Weights of a small sound classifier.
Data: trained on short pieces for a synthesised band: melody, chords, bass and drums, 26041 training examples.
Rows from block 8, named by matrix and row number. Rows with one number belong to one channel. Each number is 500 + 50 x the weight over its row's rms, rounded and kept within 0 to 999. All counts start at 0. Numbers have three digits each. After the name is the row's rms in percent of the matrix's.
# convs0: first width-5 conv (model.blocks.8.convs.0.weight, 192x192x5), inputs 72-89, a 5 kernel for each
# convs1: second width-5 conv (model.blocks.8.convs.1.weight, 192x192x5, transposed), outputs 72-89, a 5 kernel for each
convs0.97 091:575555467473377539506511476458497504522599552488533543461562486437402497614582417435483609519416448590462506464534522432454589524500470542459505512525543529560523459483514516568480519536515511497475530492502434553474507507547529572528529477413487577548553535486506523450
convs1.97 093:602534457433473425462480512398439402510541489456558517496500441507550421547414526546542471512474573502569523500506523516518478538442526462409582466465487522486501436567524495468496506481449566480595401519510506481568477504496507471530462515380438450468583547568422480468
convs0.98 097:549455498410567671489514518478574488542486428454503529398567524484472506529543455411420440472518521449465490562489556468474493516549530523517514506500641556467413439490547548511530420498472518435543532466515428504368490437540444463470498425510514419572397482521562545658
convs1.98 096:661486520469479443399435455437593437499599418501480449464514444445474477524447449532578461537469431483501547535578538596579458460515466513449563460639507484509482465473489542509492499421548533536508494571559537432560532492495506510513498524480510490506535356570496433535
convs0.99 134:501473529605463428478464486521575531412473637479573531465540596525449483569488481525552465563536518494364683489332520681454546502393422531584497546569421445591574504471454518513506431541617575531474440521461524496524521537510552578679573456407423540494434437410602678482
convs1.99 111:496477457488466545507467427384538441506540461453461488540477485479422482588489425506517470601479405413501341469483471400446483447491470465418447466467508473371500661487428493555484439600557548407471549594513578484402376544455374565471532668441503477509434458444468434477
convs0.100 102:490462532442471508486486483448535448535467484480445541513524507534504502523505487484503501554485510493514548560501521496517500558467498471465508478548462540463436589465381403436396536483474453476607505522519534487480488515454501444444568505531511543547521449455481457549
convs1.100 106:492523437526452503470483457482516444490510506542539497455521527478493497503527452470462542496507526494574499512512503487592560487490441503491482498466440499520468506492329408483497537435541479532482484466591489498474510539488525535524519372429479546504479531476450518509
convs0.101 087:670459476399419492465455489502426524589472535425478505454502537476522524449604483462466516453462473438505520528511443384505514504444497577457521436518492523584476428472486566564502491528522465517526479433563432441551516546480448513425549525535537514466460469438495514556
convs1.101 095:684474533422518479519554475428480474443534536472492478492509508517482514464491507554570452464457467514457475514478496462513511501523532463472556467508545421519457483531517460482499574418488500536471402550566530543516503387514556439531488464455470467432534506463484431599
convs0.102 114:526445536406524397456507550579495499538512587502445465503515529486513491417471489486425507348593492516508407468584458462457567435531469471516486479514456509504443558479477587516502495447473543472459464505413541505426473571431505465515424465524459548454434441554520512459
convs1.102 104:438541485513494437570431469461443438510492535511478502458456579593481558544543532462445475518510458481496455474542565549536529529505541488685430513478564468421391530431486502581560562518406470488451454415489494431457528574456568561446448459479455569479520561401526436470
convs0.103 100:422467463463494462526514523482538560497467504423463508420476421478494580517419455494480494454443465511439569544506456492446490513523479515608549591529477555511558492488519458506555456457541508566524473414416346469486513531512495533479462521608558481488581534551612608508
convs1.103 098:428520418464529482440518380427487486524392604581538487440439433422518466516511507436536480678525503548653529521515550551397400516461525467393524535529532468575425489507554573509520490522534518515525546522426531446452459492427460541536471509442535447514347584412447463439
convs0.104 096:579432413559429553515465471483597563515474513526463572563471524519526460512527493493466460520451419500469449540509514490515461483482408472501515583488580451469520428547452425557484586551578491397583452465464556467532482463453438512505406445458541485414478626540518477398
convs1.104 096:610397496514464399527516530355460576457427484536483469533516465515476435503540495556550380544563544484470547545449487494560403528460461487478497500486495480532443464535399472517566505418450526489489452564557512464448493411595454502437434523398559461432574605466505411411
convs0.105 087:508485535473513642476491451490556493420450542504545510530628558537482509439439497490505430449477508474510477495555522460628448554508450481574556499446569598501441466509502494499543508487509449458558526506513541369419531494579455515494484477501558591491555427551507493522
convs1.105 093:591452541382564503537438491437495530465522528524557500514434423492543480455396492536466573496474473522544567527519468528548552396523509444550422488569500425530428500516527540480527525472533509454527546526539491445523554394490533500465483505429469487491508463466541407531
convs0.106 096:569475430503462502486549493531549521506536587487442590484414449552593450484530426435504394494505472406393483504476562621446493556412521638488524449594528495466591441441540559470456545454536476412530469598480455519479489476608504442359577414407525547448513518503525616520
convs1.106 094:542542567552442472505497569425485517542428500520480501564438473486454529446456474571496449456503483436481425446547499558419542478453453346532555452450575429433512635599490450465427600520468462469548551566525605441480485613430478417451524455441458457539464521466459425467
convs0.107 095:483486533556543580482490524497507527419460532575506383535485458492429547486537588528531517506460481466412552564505487534514496481434420417447589514489611545508464518495494495529479471510519535528467475508462478505449559492526545534501586465440504510543531535538524493557
convs1.107 101:603467622434558506537506449330449543474465514510487511508466518463504499542467481501567536630500418507544469517492425560575492524561531539491392559575505530540495461444433495434506442453571432430421448514493548533485495489525515480462485454453490546509501378559517405508
convs0.108 089:554480482527550446429507537542597538560586446492385504615464454393500447507601419422565497472451426563583559525609514606416517526515430508532471469515527588538494504573517476474487499463484495489550478429497493489490511509457454507600449477498461447494618556550533478450
convs1.108 097:566464543441488373507431525510460460446488497606431486580562501512477553498461435572523403557450480608458429539482466510509450482520562479486516457445441469589449527476484471420526505397491468506428562509570506531521451468503516580444529447491455488488463525542530436440
convs0.109 137:440530533494509480472448549531497517550531455538502477540530470488463430442468555441537445456586542466449434533571472451354657467515492474505512571517572500549478447531528451471509576604441398501515493420519439572455484557536500432432421563513566590372483474573458477537
convs1.109 108:465518477477554460452519472437542488472505414537510517419497461448477479495519539459422502494477504450480508457475458471492620460487541440552484460529433465497495438476484520511543493487459659402448527518427435453552379491547490456506491457626485378582568451471419597451
convs0.110 088:526556468451483520535489501499489563597516509541496487563447465447468492486599572505476464443471542484408425428472502550572572508434531540653547519511417551496457569497525444401448512513430566531456445450456473470530504539509454488556409498534514425559464542499500484484
convs1.110 098:613420472414503475477474470406466546514443464618455484505541533449567467418464591547500406523573427499542496500516538435468587465509492480532498431519516458534431572387469471461602506373482431524550547453405576481545519439512442544459554511515466559393530486470563395468
convs0.111 093:522532448436429499443472503512433554495471495606450519495488535559478455566645652503528490474533531424514481410513515480467431516538422501544467490451490569512467431528447483478557534457499439524469486538441526485496513523454556540537499535446454462449592540517490512512
convs1.111 096:586530537472510476499485498412415545417374582498547509511565469504498467499504519552523378478623477548467514450490508500564571511547607515525562474548483530538470530548509443464493505499430479476447477455520563544440482480524454509484489467445490563485501563538497392533
convs0.112 108:452456457541523491507534499487480512514559490446495533526497489553567582563468499493515524473480538521495583478334399500467491511485496464488512539548587497499480487471547516434499524578498492496385526501514417484538528506462532498434492525376512591446486461471514526439
convs1.112 104:532503535512511503477544553533457472508459489499513471501457512578556484528540443517468521540557448459501410596496491491576534473437573634449476532525577483535468518500466453460545452510471519458480422488420581502511467519463519492505452458550537466469571479563513433452